config.yaml
encoder_fused_qkv: true
encoder_parallel_block: true
batch_size: 256
epochs: 41.9
Rows from block 3 of the audio encoder of a small contrastive audio-text model, named by matrix and row number. Rows with one number belong to one neuron. Each number is 128 + 32 x the weight over its row's rms, rounded and kept within 0 to 255. All counts start at 0.
Before each neuron's rows are labels from the 100 clips, of 14848, where the neuron reaches its highest value: "top examples" is what is common among them; "band" is the frequency band that holds the peak. Only what is clearly more common there than usual is listed. The data: synthesised imitations of 52 everyday sounds, one a clip.
# fc1: MLP up (encoder.blocks.3.mlp.fc1.weight, 384x96), inputs 0-95
# fc2: MLP down (encoder.blocks.3.mlp.fc2.weight, 96x384, transposed), outputs 0-95

top examples: nature; thin (high-pass); wind
band: 250 to 500 Hz
fc1.357 [ 99 153 169 130 139 151 140 107 155 118  35 154 206 157 110 115  82 146 157 179 163 100 102  75  81 120 189 134 141 109 159 103 100 176  88 106  96 124 155 149 111  94 107  79 148 126 139 160  81 164  95 114 116 120 129  98 148 161 124 150  90 161 131  66  67 140 179 100 183 134 156  79 161 105  90 135 103 153 120  98 162 124 117 180 105 115 131 145 120 134 164 140 130  76 159 122]
fc2.357 [197 110  93 133 187  88  90 117 194 199  84 155 128 152 146 141  98  95  88 105 123 190  81 101 132 135 123 123 110 106 162 186 122 224  86 103 178 116 172 124  89 144 130 125 110 159 115 121  56 137 123 116 135 115 111  85 123 109  82 162  56 150 147 100 112 165 126 142 122 118 151 121 134 133 148 136 103 108 137 167 117  89 151 163 180 110 152 119 162 138 132 150  97 155  92 150]

top examples: animals; meowing; howling
band: 1000 to 2000 Hz
fc1.222 [127  86  99  81 121 147  95 168 111 171  66 172 101 129 200 126 127 145 162 106 193 129 229 125  87 112 138 112 116  54  90  93 135 158 136 146 138  95  69 166 150 109 141  97  99 126 144 122 156 180 150  88 115 117 140  89 137 130 125 134 103 127  74 133 109 121 143 129 122 169 161 101 184 152 156 113 168 124 130 116 154 157  93 147 132 138 138  99  82 118 109 125 173 151 200 177]
fc2.222 [137 126  87 126 161  88 122 148 160 102  91 144 169 186 137 163 113 178 125  61  64 139 183 143 126 140 121 125 100 140 134 108 165 128 107 156 105 111 120 122  95 128 151 134 146 173 118 190  98  62 155 189 170 122 100 120 133 108  44 148 113  67 147 164 145  73 137 159 104 144 108 143  93 184 139 108  93 127 149 173 142  69 144 145 137 154  73 119 148 162 184  96  88 114 138 131]

top examples: signals; siren
band: 500 to 1000 Hz
fc1.157 [204  69 186 127 172 166 134 114 173  94 112 115  85 101 130  84 172 132 164 113 155 216 151 134 100  81  74 101  99 165 112 101 122 134 160 164 138 147 131 177  94  95  59 134 127 102 113 104 107 130 112 144 126 112 154 127 124 126 135 132 113  77 126  79 119 157 141 139 107 193 143 145 123  79 125 135  89 128  83  82 178 147 150  93 111  88 119  77 123  99 111 129 131 173 174  86]
fc2.157 [ 73 164 113 150 160 112 148  89 104 142 109 139 168  80 121  88 129 129  61 160 168 109 126 127  80 138 123 110 174 174 149 115 117 111 101 197 168 179 123 123 101 196 118 111 128 188 110 104 127 105 205 158 101 183 115 135 131 128 136 112 122 126 160  72 175 138  87 103 113 147 214 105 133 138  70  81  98 137 163 108  99  98 125 152  78 172 127 134 109 143 145 103 112 157  99 129]

top examples: signals; siren
band: 1000 to 2000 Hz; 500 to 1000 Hz
fc1.213 [117 126 181 134 106  90 118 158 147 145 129 119  84 115  68 146 178 181 112  82 100  87 170 126 130  74 117  92 134 125  98  72 148  96 148 136 104 141 121 152 131 101 106 187  78 148 146 183  72 139 133 133 103 104 128 174 135 160  84 141 113 108  93 122 127 178 186  64 150 218 180 122 133 135 129 186 120 122  88  97 162 183 113 126 132  88 130 143 103  99 112 168 161 125 112  98]
fc2.213 [ 90 123 113 131 121  80 138 139 134 123 103 150 218  86 180 140 161 116 149  95  84 105  84 120  91 158 173 115  83 115 154  52 138 197 116  94 162  98 147 146 120 113  95 100 100 162 139 164 176  69 159  92 107  97  98 125  57 130 136 142 157  89 117 161 117 137 111 169 117  67 125 133 186 194 106  86 120 153 127 151 114 102 136  98 173 160 121 126 133 145 170 169 130 134 131 126]

top examples: nature; wind
band: 0 to 250 Hz
fc1.69 [130  87 160 149 139 164 131 135 156  87 109 174  87 116 121  82  83 142  95  74 101 120 144 134 137 137 131 189 159 123  78 211 122 152 124 160 132 116 192 156 123  75 113  79 149 102  65  81  98 129 147 111  50 119 153 139 113 185 126 167 187  94 137  69 142 164 122 147 124 116 110 135 120 114 123 195 112  90 125 124 124 135 167 149  79 153 100 116  85 102 108 124 162 114  99  83]
fc2.69 [118 115  98 110 122 123 143 142 123 218  94 123  90 229 122 150 139 151 167 112 157  85 124 102 165 103 110 154 149 109  95 149 102 153 142 103 176 101 152  89 161 147 113 179 129 123 120 126 145 111 102 126 153 102 132 170  55 179 158 116 150  77 172 134 103 110 126  97 151  82 124 148 168  37 136 127 124 156  82 103 118 148 102 177 105 110  83  50 126 143 113 129 150 152 138 161]

top examples: white noise
band: 0 to 250 Hz
fc1.329 [186 149 109 168 110 167 126 118 124 148 120 166 162 136 201 165 167 132  77  81  97 153 104 127 126 117 139  90  99 172 105 131 189 156 115  75  88 108 171  68 186  93  88 121 117 127 157 141 158 132 151 140 127  89 206 112 145 112 102 108  60 129 118 151 146 163 165 100  91 132 117  92  45 121  96 122 153 122 121  80 112 172 138 114 141 138 140  96  91 153 107 144 107 149 186 125]
fc2.329 [191 116 168 156 188 163 129 129  90 140  66  99 106 127 120 101  98 146 153  97 160 181 124  94 126 120 130  77 127 114 167  83  96 114 140 124 125 101 142 140 140  92  98  98 149  95 136 153 145 101 153  71  98  94 130 164 147 111  75  94 158 141  85 151 191  92  68 191  61 101 171 116 154 135 100 144 162 117  86 139 128 150 112 154 154 189 162  83  95 167 185 134 106 121 117 113]

top examples: melody; music
band: 2000 to 4000 Hz
fc1.15 [185 139 119 101 142 128 142 159 148 122 164  86 103  96 171  60 144 117 196 186 122 131 104 113 123 154 165  67 110 102 103  85 159 157 163  92  93 105 177 132 131 140 140 118 147 113 116 134 106 136 174 144  71 159  34 109 121  94 111 153 165 138 119 103 157 196  61 152 159 147 145 162 180 102 127 110 126  47 137 109 116 104 100 157 124 122 111 150 185 143 121 101 104 127 122 143]
fc2.15 [153 106  87 132 138  90 120 114 106 163 119 158 118 195 174 136 129  85  98 109 113 118 116 173 108  89 101 141 108 157 139 170  74 172  58 146 122 190 106 117 183 172 101 122 122 109 147 125  81  87 143 127 125 119 151 108 120 159 151 135  83 121 171 118  98 133 123 105 115 129 117 164 113 163 129 196  74 190 123 139 125 113 100 121 187 138 169  80  71  67 113 164 171 141 132  52]

top examples: thin (high-pass); white noise
band: 250 to 500 Hz
fc1.125 [128 115  85 104  61 103  93 174 143 134 157 122 112 192 191  94 109 158  95 172  93 105 157 152  84 146 113 145 163  74 107  97  86 131 160  71 113 139 159  62 126 142 126 146 147 124 129 132 155 106 131 150 114 137 154 138  82 121 147 191 104 142 155 132  85 171 129  89 107 146 139 153 120 177 177 153 148 139  69  73 161 176 119 157 156 135 100 131 131 133 176  77 176 177 150  83]
fc2.125 [143  84 155 137 142 157  97 132 120 134 141 113 142  79  60 140 131 186 123 171 104 143 139 155 169 181  79  86  97 131 103 156 180 160 134 172 148 177 128 113 199 123 105 126 162 139  79 103 131 180 124 109 159 101  92 154 121 152  51 126 144  97 108  84 146 103 152  98 130  77 111  29 119 121  92 132 113 146 129  96 121 151 112 178 186 154  59 147 124 140 148 127 105 120 133 143]

top examples: signals
band: 500 to 1000 Hz
fc1.369 [127  88 159  77 131  89 153 202 188 106 126 108 111 139 142 123 172 136 192  89 149 113 159 193 140 112 104 170 139  71 107 128  63  89 133 165 115 121 118 171 139 158 158 126  84 137 130 161 151  63  67 136 124 146 163 132 147 166 130  81 144 111  42 119 126  99 158 136 173  78 149 153 152 121 104 131 155 130 152 149 129  68 133 141 137 125 163 170  98  71 147 147 117 124  90 135]
fc2.369 [ 67 150 126 181 106 169 145 110  81 167 139 151 101 137 142 135 116 156 133 132 150 193  91 136 141 100  86 137 105 177 101 133 173 114 101 147 122 159 128 117 135 165 126 153 124 131 172  98 113 128 145 101 126 135 100 128 113  99 138 181 125 145 142 116 166 111 155 129 142 113 133  53  64 114 130 172  43 135 183 169 148 120 139  73 108 117 160   1 158 128  81 121 133 147 171 110]

top examples: reverberation; text has "reverberant"; household; doorbell
band: 250 to 500 Hz
fc1.84 [111 107 105 114 104 146 148 134 125 149 155  42 137 162 185 142  85 116 130 131 136 164 114 152 103 127 133 155 141 157 129 134 113 153 110 141  84 145  76 129 118 133 144 128 157  99  88 182 108  98 121  83 139 115 100 118 116 140  79 114 135 138  69 124 161 228 104 114 129 140 145  94 144 139 131 134 109 184 125 115 243 197  93 165 120  91 105 116 144 214 121 140 132 141 162  78]
fc2.84 [140 211  93  95 159 112  70  91 160 138 173 162 129 122 170  93  90 125 151 128 102 108 157 117  80 127 115 132 119 131 121 104 111 130 174 127 193 202 133 144  79 135 136 144 133 165 115  98 168 130 140 182 129  75 123 125 154 139 130  97 111  88 116 121  83 169 135  92 145 117 119 129 102  96 121 215  83 159 111 102 112 183 115 123 169 140 102  68 132  89 152  76  98 137 155 195]

top examples: signals; siren
band: 1000 to 2000 Hz; 500 to 1000 Hz
fc1.208 [138 130 135 140 150 168 113 141  99  87  95 113 133 122  84 126  95 100 189 174  90  89  96 173 168 123 151 171 144  99 156  50 136 120 115 119 153 106 129 117 124  74 150 116  86 131 144 102 136  74  97 219 162 161  98 146 133  91 199  83 158 129 138 181 129 148  82 170 141  96 105 125 151  76 143 138  96 120 144 103 142 141 113  87 132 160 193 167  80  62 136 130 116 123 132 108]
fc2.208 [128 144  85  85 113  87 144 152 114 167 132 158 139 105 117 164 111  97  48 109  78 121 187 100 111  85 152 100 189 106 144  98 143 189 116 114 110 181 158 220 141 138 104 135 106 114 101 161 151  93 184  83 129  80 117 133 187 145 126 137  76 103 204 157 109  60 182 143 117 128 139 103 151 133 109 100 109 144 107 160  89  83  94 127 120 111 126 124 138 134 123 144 166 129 146 133]

top examples: thin (high-pass); signals
band: 250 to 500 Hz
fc1.173 [165 168 164  53 141 174 150 144 141 122 130  66  96 197 155 136 105 135  98 130 149  79 165 121 129 122 105 173 126 145 111 158 117 165 143 133 119 140 188  85  86 168 187  98 117 115  67 116  84 120 127 131 163 149  70 136 141 132 113 103 101 164  70 110 150 171 154 159 139 153 133  91 157  96 164 103 134 218  96 163 107 147 126 123 130 124 132 120 150 175 155 116 124  65  92  87]
fc2.173 [144 126 176 131 154 120 109 173 102 134 115 114 192 139 121 141 103  97  80 122 158  65  83 110 122 116 102 105 120 169 176 165 101 176 123 117  83 163 123 142 132 143 160 163 105  89 190 122 116  64 118 237 115 183 117 120 108 123 128  93 168 148  64 152 123 145 157 108  94 130  82 128 126 155 204 112 145  95 111 150  85 108 109  89  73 119 140 107 164 158 136 125 106  91 115 139]

top examples: signals; siren
band: 500 to 1000 Hz
fc1.141 [134 114 124 197 119 102 102  95 154 142  77  95 130  99  72 123 181  72 130 122 109  82 146 116 170 166 134 179 145 127 138 112 133  92 100 102 115 156 137 113 169 113 132 137  93 100  85 126 181 132 165 193 126 128 132 133  78 116 135  82 138 114 137 148 132 129 145 121  69  59 140 147 116 135 174  45 145 146 214 101  61 141 159 132  99 155 125 118 165 148 164 113 140  76 148 171]
fc2.141 [ 79  87  94 160 138 150 155 131 159 149 121 149 159 159 126 136 162 171 134 104 126 143 149 124 181  98 108 116 155 127 137 133  53 176 122 132 136 168 126 145 147 101 131  76  61 116 146 100 116  65  79 157 160 105 130 101  95  86 152 157 116  63  98 149  98 118 122 120 120  88 111 200 196 127 130 118 145 154 213 122 158 102 136 157 160  96 152 129  54 164 113 186 102 120 149 104]

top examples: animals; mooing
band: 250 to 500 Hz
fc1.326 [104 184 142 162 165 117 146 101 116 138 154 153 124 139 185 125 177 150  73 118 158 140  91  56 111 165 129 101 120 130 171 163 138 121 132 119 164 119 110  99 134  97 110 151 137 140 147 135 150 133 149  72  81  68 118 125 173 115 198 142 111  80 168 116 143 159  71 136 111 132 177 111 101 159 134 130 137  90  38  93  89 135 177 113 118  95  60 134 113  53 118 151  93 133 162 157]
fc2.326 [120 149  56 136 126 119 129 102 107 163 101 156 168 135 165 142 177 141 154 125 176 161 134  70 111 136  97  70 118 143  94 106 113  87 147  45 117 130 150 122  98 106 109 113  93 132 169 133 159 144 107 114 161  96 134 133 128 157 163 149  61 122 180 148 152 203  84 141 120 102 147 111 136 136 127 170 149 156 134 131 118  93 111  91 184 157  72  78 134 102 118 170 137 206 125  53]

top examples: fly buzzing; crying baby
band: 500 to 1000 Hz
fc1.44 [106 144  46 129  86 132 115 180 142  88 135  71 137 173 168 129 133  57 114 193 138 125  40 163 131 120  80  95 115 141 129 112 146 200  87 209 155 109 147 118  83 172 135 125 141  72 135 172 136 147 129 169  94 108 150 143 110 144 100 146 117 105 100 165 175 115  94 150 133 183 159 146 120  77 112 110 120 121 157 158 123 119  98 106 144 128 136 160 187 122  99 129 147 129 143 125]
fc2.44 [124  56 181  98 112  84 150 115 135 193 129 106  78 114 152  94 101 181 168 165 100 115 137 124 108 113 112 103 146  70 108 169  81  98  67 201 124 117 150 138 100 149 150 141 100  79 141  96 143 134  94 122 108 147 151  99 164  89 151 126  91 125 137 134 166 123 134 118 157 146 149 157 106 129 111 143 146 118 180 114 123 126  76 154 113 121 143 193 192 152 137 142  82 122 203 205]

top examples: thin (high-pass)
band: 500 to 1000 Hz; 250 to 500 Hz
fc1.184 [ 93 136 111 130 138  84 117 122 103  99 138 123 149 119 153  88 133 158 163 179  59 140 136 117 111 113 105 166 188  92 112 188 100 105 134 156  91 135 164  31 138  82 133 103 142 118 134 113 150 191 153 164 163 179  82  83  96  92 115 119 166 109 111  97 118 110 140 133  94  97 123  77 112  84 104  75 107 119  87 191 137 130  72 122 103 151 161 185 100 157 173 156 122 159 125 143]
fc2.184 [ 91 162  97 182  90  70 155 117 127  68  90 130  83 154 146 122  95  88 159 173  92  79 120 158 113  86 147 148 133 107 184 117 129 209 122 103 132  80 179 154 114 121 104 119 124 113 184 169 127 131 147 157 148 150  98 124 117 186 168 149 121 157 174 143 200 135 123 130 111 162 153 145  83 134  86 120 174 140  92 139 115 131 130  76 125 122 154 174  99  82 131 109 115 110  54 150]

top examples: animals; howling
band: 2000 to 4000 Hz
fc1.370 [ 92 151 121 148 125 123 157 195  59 172 170 175  90 160 171 116 154 121 140 138  97 128 110  44 147  65 183  87 163 126 119 141 153 175  94 136 129 126 127  81 124 115 116  92 107 137 107 140  58 174 144 179 168 138 137 119 173 141 126  88 116 142 109 151 158 134  65  66 119 154 127  95 123 130 170  98 170 153 118 129 117 155 110 105 176 122 121 118 159  93  89 150 200 127 106 118]
fc2.370 [159 148 104 118 126 172 126 140  96 164 120  94  85 124 116 130 111  84 133 201 133 119 155 117 183 159 123 123 126 104  45 122 129 152 171 105  95 126 138 106 153 171 171 129 164 105 117 145 128 147 113 128 137 170 105 120 125 187 123 128 129  68 131 203 142 131 117  42 137 143 152 154 131 127  95  81 128  90 172  84 131 123  83 191  84  90  80 131 137 205 161 139  84 128  87 162]

top examples: white noise
band: 250 to 500 Hz
fc1.119 [118  80 154 125 174 110 105  83  96 155 107  68 117 118 154  77  68  97 185 155 100 159 118 162  93 161 118 162 149 101 147  55 164 158 103 117 106 137 125 126  89 173 157 126 113 118 100 119 139 108 207 108  75 147 127 126  99  60  94 119 154 124  72  90 118 152 103 173 167 165  94 141 124 143 131 142  89 163 109 114 174 127 121 180 161 106 134 134 105  98 185 160  81 137 167 111]
fc2.119 [115  80 135 132 178 123  81 139 166 126 144 126 116 113 191 136 111 172  59 115 173 138 176 156 147 147 154 110 145  95 169 160 117 110 119 132 134 155 110 116 117 116  69 107 176 105 144 125 114 100  71  72 135 114 133 163 119 151 103 154 121 136 162 134 133 127 127 103  57  61  74 137 144 147 116 104 103 155 163 153  63 189 120 193 213 164  70 102 117 139 115 167 146 152 133 130]

top examples: animals; melody; music
band: 2000 to 4000 Hz
fc1.171 [ 86  97  36 126 169 133 106  91 132 151  82 108 131 173 128 157 144  78 102 104 181 165  87 189 144  96 112 157 128 141 194 115 138 157 118 124 174  82  93 107 120 136 133 128 127  71 118 148  96 101 129 183 174 118 159 123 109 116 109 104 124 108 187 172 175  95 165 160 157 109 118 185 147  83 132 165 146 107 131 144 134  48 127 159 108 123 113 132 143 150  72 128 168 177 120 114]
fc2.171 [108 142 129 142  98  81 115 101 109 157 132 192 136  97 122 191 131 132 132 122 152 145 152 192 108  95 132 159 140  92 140 108 137 192  90  84 114 113 136 167 149 113 107 162 133  67 113 119  94 143 109 132 116  91 104 105 142  92 130 160  69 104 108 185 157 161 122 109 102 119 143  89  90 150 173 193  67 118 123 151 135 134 114 114 132  59 114 179 190 184 105 115 220 104 113 149]

top examples: reverberation; text has "room"; text has "reverberant"; group: household
band: 500 to 1000 Hz
fc1.258 [140 121 153 144 109 116 140 132 117 136 170 181 107  76 131 103  99 149 128  91 109 188 154 185 131 129  93 116 152 134 130  98 163 137 134 148  93  69 108  79 108 139 146 138 144 146 129 101 103 114 133 110 138 110 118 205 148  77  62 125 164 106 180 143 187 140 113 178  41 105 143 110 124 105 132 137  91 111 172 206 125 135 162 147  75 110 104 125  88 106 148 138 145 169  70 199]
fc2.258 [159 118 123 119 146  72 170 163 130  93 106 136 161 164  39 105 115 137 141 134 182 155  87 124 116 142  61 106 120 117 215 197 168 147 122 154 110 107 114 128  96 110 116 132  89 167 155 159 108 113 133 127 201 111 165  80 125 134 115 114  92 128  85  99  69  91 144 112 142 114 114 156 117 167 160  71 122 102  88 134 129 134 162 160  89 188 115 154 110 132 121 129 200 136 163 110]

top examples: mains hum; group: signals; siren
band: 250 to 500 Hz
fc1.350 [ 76 177 151 123 115 173 174 164  61  90 129 133 105 117 152 173  89  99 146 138 155 180 141 130 162 114 181 101 184 143 116 179  99 138 122 118  69  99 147 157  73 141 115  43 149 122 145 138 135 142 149 150 117 105  78 160 134  76 101 103 125  79 120 142 163 167 124  83  71  74 123 144 140 117  60 150 126 117  83  89 164  91 132 109 136 116 196 125 132 135 120  96 118 164 131 121]
fc2.350 [171 129 143 106 128 126  89  78 182 156 117 164 183 140  92 102 142 115 131 119 120 160  89 234 136 165 131 123 185 151  96  97 103 153 104 157 165 141 148 115 123 114 105  80 155 127 145 139 114  75  58 141 157 138 114 134 131 122 135  85 128 117 103  93  82 128 168 132 135 103 139  94 104 151 180  95 125 180 164 171 128  97 146 192 110 141 113  39 142 198 146 142 106 109 137 104]

top examples: thin (high-pass)
band: 0 to 250 Hz
fc1.215 [106 157 117 128 177 133 195 167 133 164  85 143 106 100 128 155  67 143 109 136 125 149 101 122 142 144 129 126 147 142 176 180 124 111 119 108  71 116 132 182 111 126 180 142 130 125 147 136 133  73 166 133  96 121  86 170 145 108 179 122 166 187 119 114 171 180 126  95 107 105  45 121 168  96 169 120 158 144 136 201  98 106 104  80  72 117 101 109 143 170  78 127 115 171 110  70]
fc2.215 [180 145 164 122 153 109  81  82 123 105  71 151 107 217 117 133 177 153 134 112  95 157 144 149 123 132 164 121 159  90 151 128  96 140  92  96 113 160 133  94 137 150  80 117 119 105 145 170 105 204  80  99 180  96 118  67 108 118 139 126  89 164 128  94  93 166 123 117 132 104 161 101  84 118  72 116 172 106 189 155  83 126 115 179  90 146 116 156 146 150 154 119  82  88 176 115]

top examples: people; crying baby
band: 1000 to 2000 Hz
fc1.202 [127 174 139 101 115  85 169  80  69  96 131 132 171  77 168 111 134 150 175  89 106 110 120  91  94 127 185 126 162 125 178 135  64 175 140 105  73 163 128 126 101 112 124  79 149 129 158 141  77 154 144 143 143 106 136 124 113 142 114 110 159  85 108 134 132 194 124 124 109 125 200 180 164 121 133 174  93 127 164 135 129 160  95 122 122 123 163  72 104 121  77  80 177 191 118 169]
fc2.202 [139  77 125 192  85  97 130 175 122 125 128  93  87 155 105 100 109 154 115  64 156 151  86 167 131 103 107 147 154 190 161 120 123 152  85 119 144  53 123  81 106 160  82  93 176 131 155 166 155 139 137 133 168 122 192 198 108 106 152  76 109 171 123 136 157  70  97 115 126  95 131 167 121 113 130 153 112  77 118 109  99 117  86 130 118  62 115 154 135 163 120 161 178 122 166 124]

top examples: animals; meowing; siren
band: 250 to 500 Hz
fc1.306 [132 106 131 124 127 111 117 179 118 131 105 193 137 146 155 182 126 165 148 132 183 149 170 132 131  96 156 142 182  61 155 167 122  83 131 166 161 155 138 198 141 174 112 100 116 124 164 117  92 127 118  88 117 113 117 151 123 195  62  84  99  46  86  86 103 154 103 110 117 148 171  66 102 147 111 138 125 146  95 163 176 152 141 122 121 167 115 105 104 140  98 113 173 167 171 163]
fc2.306 [ 83 122 121 150 124 139 172 150 150 102 131  97 104 145 123 134 118 168 125 144 154  90 152 160 192 159 177 167 110  91  99  92 171 120 130 101 106 112  93  62 125 189  84 120 150 175 138 122  59 163  95 165 121 135  70 148 128  84 144 135  88 130 154 165 127 105 196 120  86 106 157 126  79  69 141 191  65  80 176 151 164 134 121 141 103 144 100 137 124 151 107 144 108 142 184 123]

top examples: people; speech
band: 1000 to 2000 Hz
fc1.190 [147 174 185 141 140 111  88 156 163 101 110 105 135 117 188 158 136  35  99  69 126 110 121 102 118 130  96 150  98 138 174 141 129 121 115  84 106  78 132 126  93  92  99 141 162  99 132 150  57  85 177 137 150  84 142 141 136 153 169 119 128 125 175 120  23 128 117 135 147  96 107 130 134 104 127 137 144 144 130 147 164 106  99 176 183 170 159 105 145 137 128 148 213 101 132 109]
fc2.190 [ 63 120 107 162 157  97 118 116 130 116  72  96 143 174 174 150 130 166 118  21 120  73 129  87 145 125 122 109 201 154 151 151 124 132 157 114 132 186  88  62 140 133  99 113 141  95  97 161 124 154 130 125 135 137 206 154 156 122 150 101 102 106 158 128  94 147  51 148 142 117 139 109 142 122 151  79 116 166 153  79 141 131 139 150 142 150 101 201 122 117 153 187 126 146 109 114]

top examples: signals; siren; mains hum
band: 250 to 500 Hz; 0 to 250 Hz
fc1.198 [113 165 128 118 140 152 132 119  77  98 130 112 128 106 123 164 168 115 156 138 110 183  77 145 128  76 162 147 143 100 133 138 135 130 174 195 159 132 177 137  84 196 161  89 139 184 142 138 132  60 179 144 148 109  88 158  76 174  87 122 158 177 148 140 142 141 152  82 139  78 143 109 160 125 142 162 126  64 131 116  80  89 111 117  82  93 155 120 209 103 128 148 142  79 124 105]
fc2.198 [125 120 177  92 137 149 135  94 111 114  87 101 124 159 189 200 117 132 125  62 149 110 179 190 108 121 125 133 171  92 103  83  73 128 179 121 131  93 142  87 108  85 133 100  96 137 107 106 150 114 157  57 176 117  80 154 174  84 176 154 111 149  99 142 130 126  46 151 146 107 149 174 147 155 135 157 150 162 126 128 127 160 172  97  65 119 111  98 116  86 107 109 132 116 155 102]

top examples: animals
band: 500 to 1000 Hz
fc1.54 [157  36 122 113  83  98 186 117 133 152 130 148 161  69 125 119 151 143 157  76 130 137 116 121 161 120 117 184 136 126 141 101 139  80  89 128 121 141  89 127 143 131  74 104  92 138  87 172 108 136 173 174 132 142  70  66 153 141  71 107 137 113 118 120 137 122 178 171 101 100 140 158 127 129 118 133 135  86  85 143 197  97 118 199 114 155 158  47 113 145 105 153 172 117 138 162]
fc2.54 [127 100 170  90 121  93 183 142  98 131 109 126  92 125 171  63 157 151 161 181 160 156 152 149 110 131 177  95  93 113 143 100 145 169 133  67 141 146 123  58 139 160 116 103 116 111 114 124 101 199 151 154 135 109 114  81 135 171 115  94 126  94 136 160 156 153 190  79 151 112  86 180 130 118  54 125  92  97 127 102 115 121 161 125 149 219 153 105 123 137 107 135 104 183 135  97]

top examples: nature; wind; mooing
band: 0 to 250 Hz; 250 to 500 Hz
fc1.253 [107  81 134 145  86 124 117 161 121 191  97 141 180 137 170 121 117 108 123 171 143 158 165  93 117  88 127  82 132  79 217 126 125 111 118 168 112 104 178 100 100 102  86 147 119 119 130 101 114 179  96 178 193 132 156  97  99 141 153 125  69 123 119 122 122  85 165  44 137 112 135 182 126 146 160 112 121 153  84 102 170 124 131 114 172 117 125 163 175 164 179 112 110 169 167 104]
fc2.253 [121 108 151 194 138 107 145 159 112 145 115 115 138 202 131 116  72 121 117  66 174 153 136 143 140  63 135 150 151  75 145 129 131 140  74 121 132 106  77 111 153 186 121 123 143  78 110 126 114 163  74 127 146 104 153 125  92 109 125 144 105 118 182 125 138 132 153 117 143 105  58 174 109 119 129 162 156 141 132 157 131 198 139 145  73 155 112 123  49 105 109 140 175 153  78 212]

top examples: mains hum
band: 250 to 500 Hz
fc1.305 [126 162 111 108 150 120 115  62 173 154 155  73 146 134 172  76 126 167 123 110  92  95 136 120 119 132 115 151 156  79 110 143  96 199  91 109 155 147 163  84  85 106  68 109 147 178  79 196 180 200 125 128 125 172 129 106 150  95 133  79 164  87  81 131 127 166 115 122  86 157 167  82 150 110 121  88 127 132  88 130 154 139 124 185 184 141 144 119 128 133 143 105 124 147 174 119]
fc2.305 [175 151 169  81  96 159 144 134 133 122 128 146  94 112 118 131 129  81  51 124 108 142 181 135 101 148 176 174 113 143  97 135 145 148 146 139 161 160 170 151 115 116 130 146 113 113 126 139 145 106  58 148 112 142 195 133  95 166  32 112 181 157 135 102 126 120 182  95 159 107 120 142 160 110  51 146  71 130 170 168 135 113 142 129 133  79 104  79  64 105 138  98 107 146 160  92]

top examples: signals; siren
band: 500 to 1000 Hz
fc1.86 [152  67 182  81 102 136 139  56 129  69 115 158 113 150  99 121 134 112 151 170 131 186  81 150 112 148 123 124 100 204 146 128 165  81 121 116 117 104 166 194  92  80 138 154 121 120  96 129 140 101 169 125 139 102 154 117 170 110 117 172 132 148  99 130 134 112 139 125 135 181  59 142 100  95 147 113 133 176  97 137 198  65 156 135 116  83 117 147 111 115 166 122 176 146 111  66]
fc2.86 [133 153 150  80 138 147 171 198 142 142 114 149 131 118 110 130 125 151 153 130 131 139  88  45 161 148 134  48 154 157 118  56 127  92 168 101 112  95 115 159 155 111 126 152 136 186 102  53 127 102 115 114 121 157 153 147 117 124 131 169 173  78  70  86 158 152 130 142 186 105 162 148 141 149 141 132 114 145 101 118 145  84 160 125 116 118 110 130 104 136 201  45 149 101 110  81]